From a checkpoint of a small audio embedding model: log mel input, layers 12.
Rows from block 3 of a small audio embedding model, named by matrix and row number. Rows with one number within an expert belong to one neuron, the router's apart. Each number is 500 + 40 x the weight over its row's rms, rounded and kept within 0 to 999. All counts start at 0. Numbers have three digits each.
After each expert's rows are labels from the 100 clips, of 14976, where the router gives the expert most weight on average: "strongest on" is what is common among them. Only what is clearly more common there than usual is listed. The data: strings of digits, spoken by a formant synthesiser in many voices.
# router: router (model.blocks.3.mlp.router.weight, 8x160, trained with AdamW), inputs 108-159
# up: expert up (model.blocks.3.mlp.up, 8x160x160), inputs 108-159
# down: expert down (model.blocks.3.mlp.down, 8x160x160, transposed), outputs 108-159

# expert 3
router.3:484448543506505549482515537435532512501511560480504489512446548472500544497446529548493544439464497503515587431560543428477449501522460511546478518507486502
up.0:500500500500500549500465500500500500500500500500500500580500517500586500589500500419500500500500500437500515500500444421500500500476438558500500500446559500
down.0:468468500594500546569532465500500442500546572599500500500500500555563500500446562500594500602500500500500442500539551500500500500558500500500500578500500500
up.1:500500500500577500500500500500500526578500500500500548500500556500500636500423475379500500427547500536474500500500572540500500544500500562500500500500500500
down.1:500500545500500500500500546514500500500500500431500500500368500500500429500586500500500500500500500463500436500417430466500436532500500535500632500500500500
up.2:443683500500500500479500500500500500500577500430500500562433440534432500615500500542459441500500500471500582500500500473500500547500585500500572500480500359
down.2:449500500469500500485500500546500500500500383500500500587500500500555500589445434500399456431500500500500500428500500500569500500500500500515500500500611500
up.3:500612500500500500500500500500500558500500500447500500500500500500332439458500500543500500500500500500500500500500500500500500500393592500500425500397500500
down.3:500500500500470441500441500500438500538500500500500500500397446432562500500500430500500500500454532500500500500445500500500381544556500387531500500500500500
up.4:500565422500477500500500500565500582500500535500555549500435500500500448422500500500500500500445667500500500394500500500500500500500500500500500500500500441
down.4:500593500381500500500401500535469558500500500500446500500500500500560576500552569588599500500500500406500500500447500561500500500500431615420429500541500500
up.5:500500500500396500500554500523567640500585500500500500500500500500500500543500500500416500541463500500500419500500555500500500549500500500500500500500500461
down.5:601619452555500500500500500546428533500500500500555500500500500500545602550550500500375473509524434500500500500500449500500423500500602500500500500500500540
strongest on: number of digits: 1; quiet level; voice: high voice; thin (high-pass)

# expert 5
router.5:535529486532569466532519438421497506492484527486568523510466432532431565516472517592460511492412410490532502463469550482500532527530489505519507509491493510
up.0:500500419478500500605500500500500500415570500500500500537500500457500500500500500559500500500500541436454500500547527500500528500500586500500551500500528500
down.0:500386500500500500500500500500500500500500500500412500446500500500466500500500500500470500439452500500500500360500500500500500500500500407500471500500445500
up.1:500500500500500500426500543500500415500556500500500500500500533500500500500500500500395500500413500377500500500500500500500500546500413500500466546500467500
down.1:500500486553500500537500500500500500552500466500500368500405559500500500500500500470500500500484500509500500500500411466500500500442581500500500500390500521
up.2:403555500500500500500500429500500500446360423432500500537500500500500362583500500545500500500610500500500466500415500500500500500500500500500500464466500500
down.2:500500500590500500435500583500500500424500500500500389579500500446500500500606416437500500500500572500500500536400500370545500550500530500500500588500594500
up.3:500500526553500500500500500543500500367340418547474500553579550500500418500500530500500500482500500500500437552577500500500477500500500500500500500565513500
down.3:474500500568500500536500500500500578500355449500500544575500500500557403500500500376500500500500500500500500466500454500560500500500397537500500500588500500
up.4:500560500606500580500500561500500500500500500500500500379557500500377563500436500472500500595500500500500546500500500500500590500500577500399500500500423500
down.4:414500447643500500399500399500578612500500500500500423409500500555500500500500500500500500557500500500500500500500500500500425500500500500500500446500430500
up.5:500500500500500500500500421500509563474452500512500500500500500500423500500500553500500456500459500531500500588559500394536500500500500500454373579500500500
down.5:500500442440500500500500544529458384442500500553500500546500439500556500500414567500500500500403459500500500500500426500500500500500500452467500560393500500
strongest on: reverberation; voice: deep voice; number of digits: 5

# expert 4
router.4:505457573538535521451559533475502475469509512488515507484426538476557537504444475555525479465457501508431560439550529481523478442522511525538489509550503576
up.0:500500500500500500500596500500395500500551500500500500441500500500500500500500500500500546583500500500436458500435500500500539500449500500500644500500500500
down.0:500604543500366500471500500500500500500500538633500500500500500500500500596500500378500500500500500500526616500500500500500500432500500500450500403500500500
up.1:417482500500500500500579500557485611500551500500500500500500541500560410404500556500500500500445500500500593403500461500500500500500589500500434471433557500
down.1:539500500500500500500500499500500500500542500500568500500500583500500500500500473500556500500500500500524500500534500500651630419500500403500500500500500500
up.2:500400500500500500469500500398437500500500500500500438500590500538583500500481500465601500470500500500500360500589500500500500500500500500500500500500500500
down.2:500548500661453589500500532500500500500500500500408500629409500471500500500500455500500500500478500500500500500563500500500482500455593500500500370500500500
up.3:500500500500500478500548533500500500500500427584534500500549500500500500500450500407469500449500500605500500460500500500500500449525500500437594500500500530
down.3:500500448500500500500399500500606419500500500577500525500500500500500500455425555371500500500500500457548500500500500445442500500437482436500500500524500500
up.4:500500500562455500500500500500500500500500500500500500547464500554574469500500500500500573500500511500500500500500500500500500439658354500500500500500500500
down.4:500500500500455500552500600500500500500500599500581442583614500424579592441500574500500500500500500436566500500500500540516500500500500500500488500584534500
up.5:577500500500534500500500500500500500500500448500500500500560500500500500543500471408500404410500397500500500500500500357500500550500458500537551500500500525
down.5:616500415500500538500500500500500500500601500411500450500500500500500537500500500500511500500500500500500500500500500500527500500500500394500500500500500425
strongest on: voice: high voice

# expert 0
router.0:552442561550512555440511517443519474495533571529483477541496551456534570474442511547559525506455488507577534461522510432495524496514459521537445488513454536
up.0:557500454438500500500439500444441500437500500500500442500500500500679500500500500456500500571575500461500500500500500500500500612500500562500500398500500469
down.0:542500455500500500500399500500500500500444500392500598500500500500489500500518580453480500435500500568500500438500500500410500574500569500500577457500500461
up.1:500586500500500500500500500557500495534500500500500500534500500500568500500500500500500500500556443500456500398450500583500500500500500500500540500500568667
down.1:500500500399500500433583617449500500594500500500500500500500500561500619500443500579500500500452419500519500500500579500455500500500547500500500464555539500
up.2:570419500500500554500500500500500500500500469535411500557500447500465500500572500500500500444594393500500500500435500500606500500500500500469588500481500500
down.2:500500500500308552500500500500500500375649549500461500500500500425500407576429500500500500542500500500472500547500561500500500500500500500500500541500500529
up.3:500500500500500575420500474500458569500500500564534518500500500500500500500500518500603500500589500558570562569514500500500500500500500500500558500500550500
down.3:500530500500581500500500500500500500500500500500500500500500500461530500558567500500500500500500500500500500500500387500500500597500500445422500500500500500
up.4:419500500486500500500500500500500500500500500432643536500500500500500500440500500500440500500531428500500500538500500574500570500608500500586500500500500500
down.4:500500500500500567470443560500500500500500500382500438555500454500500444570500500500500500500606500449500500395500444500601500500500435500616500500500500517
up.5:464500500500500500500411500500500487500564443500500574500500500449500520569500500500500543541557500521458599500500500534500500500500500500547500500500580564
down.5:500500500500500500500500500500500583500500464500500500553449500500421500552500500500469500384500500555500401500546500500528410500551500500500500547500500500
strongest on: voice: child-like voice; number of digits: 1; rumble; mains hum

# expert 1
router.1:458500532544508512507506450592530487410504519485432505428468405455508540518443509500432435431464483503467483504492491531561467522451521516550609453551523527
up.0:500500500500419500500500500500500500500500500382337500601500500500500439500500500500500500414556500402500500500450500500453500434500500500500500363435500500
down.0:362629613500500376500500467567500500500354500500500456500500500500445558397500500433500500500500500500500500630500500500500500500500633544591500424500500500
up.1:451500500500500500500500500500500500500500500500500432592500500460500404500500500500593545500500500500554435580500538500500500500457417500500500500500588500
down.1:481500500621402519612500590500444441451442500396500500437500500500559500581437500500500500440445500500500500500500500500531416546500541500394623500500568500
up.2:500500500500500500500453500500500544500500500500500500500500500500360500500500574500500500500649527500500619632500500500500500500607500500500500500422500500
down.2:500500500500500500500419500500500435585500500526472457550500500500500500414500555500500500552500435500500381500654500500500500500500447500560500500563500500
up.3:500500500500500429591500500500500433500500500566500500500500500500472500500500500592500500500548500500500500500500500500449399457600500500500500500500500500
down.3:500500500500500500500500588500571500500603500500500500500500500500500500500373500500500500500540500407500611500500581500500412500500500608555500606500500421
up.4:500500500444569500431500500652392500500434500526571500500500500483500500500500500500500564500620500554500500414500500582500436500527434500500500500500462500
down.4:500500559568500500500477410500439500418500500500500500500500500500528500500500500444480445500562565500483500500500576500557453500500500500570500500500587500
up.5:500500500452500500500500565500500500500500500500500500427432500500500500500500574445500500500500500581500500500500500500500500500601420500449447500500465500
down.5:569455500500566500500500500500500500427500500500500500576500570500500500500500500500500500500500500500440500552500500500500444550425413500500565572500500500
strongest on: whispered

# expert 6
router.6:509441557553503536465530546453480440504504568519481505471471555456470567484448489546498511416472519550476559463569551512525452465482450537530455515566410535
up.0:500500500500500500500514576423500500500500500385500500459500609500622500500500599500519500557500500500500500500440534500500500500500397500500500500434557569
down.0:534500500417500500500500500500500438453442445500527500500500500500500560545500463500412500464500500500500500500500500500500500500500500500500558611420500469
up.1:500500500500558466439500468442465500500500500500500549500571500379500566500500500500500500500500500448500500500500500500500500500500549500500500450410440500
down.1:566594447411575551500500560500500500500500590500500500467500500500500463500500450552500500580413500500500570500500500500500500533500500565500500500500500500
up.2:500500500500500500500500426476537500500448590500500500500500500500500445500500500382500458500500545522500500553619534500452540456500435444500528500500500500
down.2:500428500576500500500500500500446500471500562647414500500618500500500500500500500449556468500591500484500434500557500500543405500500500468500500500683555550
up.3:413500500553500500500500545500500500437500430521410500500424500616500500500562500500500500500500500500491573500587470582448500500500460500500453500500500451
down.3:500475500500500440500500446454500500414500500460500500500500500500500500500445500500339500537500500500500500500500500500500500500437500500517500436543500500
up.4:500407584654500585500608500555500500500579529508500500580500558419434500500500500500500500500500500500453500500500456500454500500500500556422500500500500500
down.4:500686500500500581500438500500596500500500500500449500500500542500500500460500546553500500587500500500567500436500500500500459500579400500500500419461500500
up.5:500547500500436500500544500500500500500500500500500500500500500500625447500553500500500500500500468500500500586500593500500500539500573500500581547421500500
down.5:500500500500500477500500388500500455500500500500500500560500500500552500500483500347500500500500500500500500500500500500500500500475470500500500500500500500
strongest on: voice: child-like voice; mains hum; thin (high-pass)

# expert 2
router.2:534496535491461482495580424512541480490426539458526468544501557480520549542526457525545484428454468582417435518497565431530453548420512481481484482540455535
up.0:350500500471500500500553500500500408500580500500500500500500500441500500543551500500578500500530500555500456538547500500500500500459388500628500500500500540
down.0:646589500500500500500500500500500575429500500448500398459500500500415500452500500500564500443532561500500500500500500500500500500500428563500500399500500500
up.1:447500500500600500587500500500500604500455500589539557500500452467500500500439445399500500500500500500500536595460500500500500500500458500500500500451576366
down.1:500475469500558500564620500500531500409604500500500500500500500592521500500500551434500428569413500457546449500500500500500500500534467463525467500436500474
up.2:500500500500500587500402529590568500596500500500500500500500368500599545500500500500500454500546500500500500599500500461500500500500500436500500500448500500
down.2:583500500500500500500341629465520566500387500587500500483457500500500500500500500500500410500500500500500500500461557500459500500500416500427500500625500450
up.3:500500470500428429500466473500398500500500452500562448474500500500500500500500500500500500473500500500500500500500500460432500500500446500500500500500500500
down.3:500500413571522500447639500500500460478500500500500500500500500434500500500500618500500500500435500549500500400442384500456463538446500500500500500534500500
up.4:500500500642407500454634500500500500500500395575500500414500500500500500500414464500431500471500522500500500500500439522500500558500559500500500500500500500
down.4:422418500500500500586419500500500500500500500500500545500663500374500500500500500426500500500500500500463500500419500500500597572500429500500500549500519500
up.5:444455500500584603596568559467500500500453500500500500500500500448468500500500489458500500500500500413479488500500429469509500416500580500500500500500500500
down.5:500500500500500500539551500553500454500618500500500450402500500407500500610500500500500434500500500500500562500500500500441599459500500500500500500455533500
strongest on: reverberation; number of digits: 5; voice: low voice

# expert 7
router.7:511444565550505536457554524407507466555502504533466519505558507456536539476484518529530562493463474485433519491500546466441486433452484543563465520528471554
up.0:431500432443500500500500500500436500500599500500500500500500500524440500500500500500500500500500438500500500556464480485500500500549500500500550547411500500
down.0:500473500500500500500500500500448413544500500500500568403450500500500574477500427500561409529500500500500500500500500500542500500500538500618500500500500500
up.1:426500500500500500500500500500500500500500410500500456500455391500593500500500500500500500556500500610404500500500500500500500500500500500444500500500500393
down.1:500561500500500500461561500500548500500432458500500500500500565500500500500500500500500418416569500500500500500619500601500500500500500500500500500556601500
up.2:397500500500500500557388586500500500500500500500500500560500500500500500500500500500511500500500559500500424596500500500478500500594432422500500500500500500
down.2:500500428500500588500449500589529500500500429467442500500544500500607500448500500500500630500500444500500500582500500500500500500430566500500500500500500391
up.3:500500500412340413500434500500500500500500500500500456500464500403500500561500500500500500500500455500500500664500500500500435433500568500417500500500500500
down.3:389500583500500500500500500500500500441500500500464500500590500430500500500430500500500500635500500500500568563500500500500500500439500406477553500577548500
up.4:449500458500500500500500500500500500621500500442500500500500500604500500500383421500500575551500500588473500500500500614500500500547500500500500500500500444
down.4:500500500500500395429500500500500500500500500500500442500500500464500500623500566562500500500444500500534500500500500500586500500583500500500437500500500500
up.5:500500500500563500500500500409500500500500500500500500500536556500500376500500500500500500500500572500520500500500524500424590500554500500500500500479500500
down.5:500565566500500500500454500455500500500513500607500480500500464500568500457500500572500500500595500500434500500539500500553500500500500500500457608500500500
strongest on: voice: high voice; quiet level; mains hum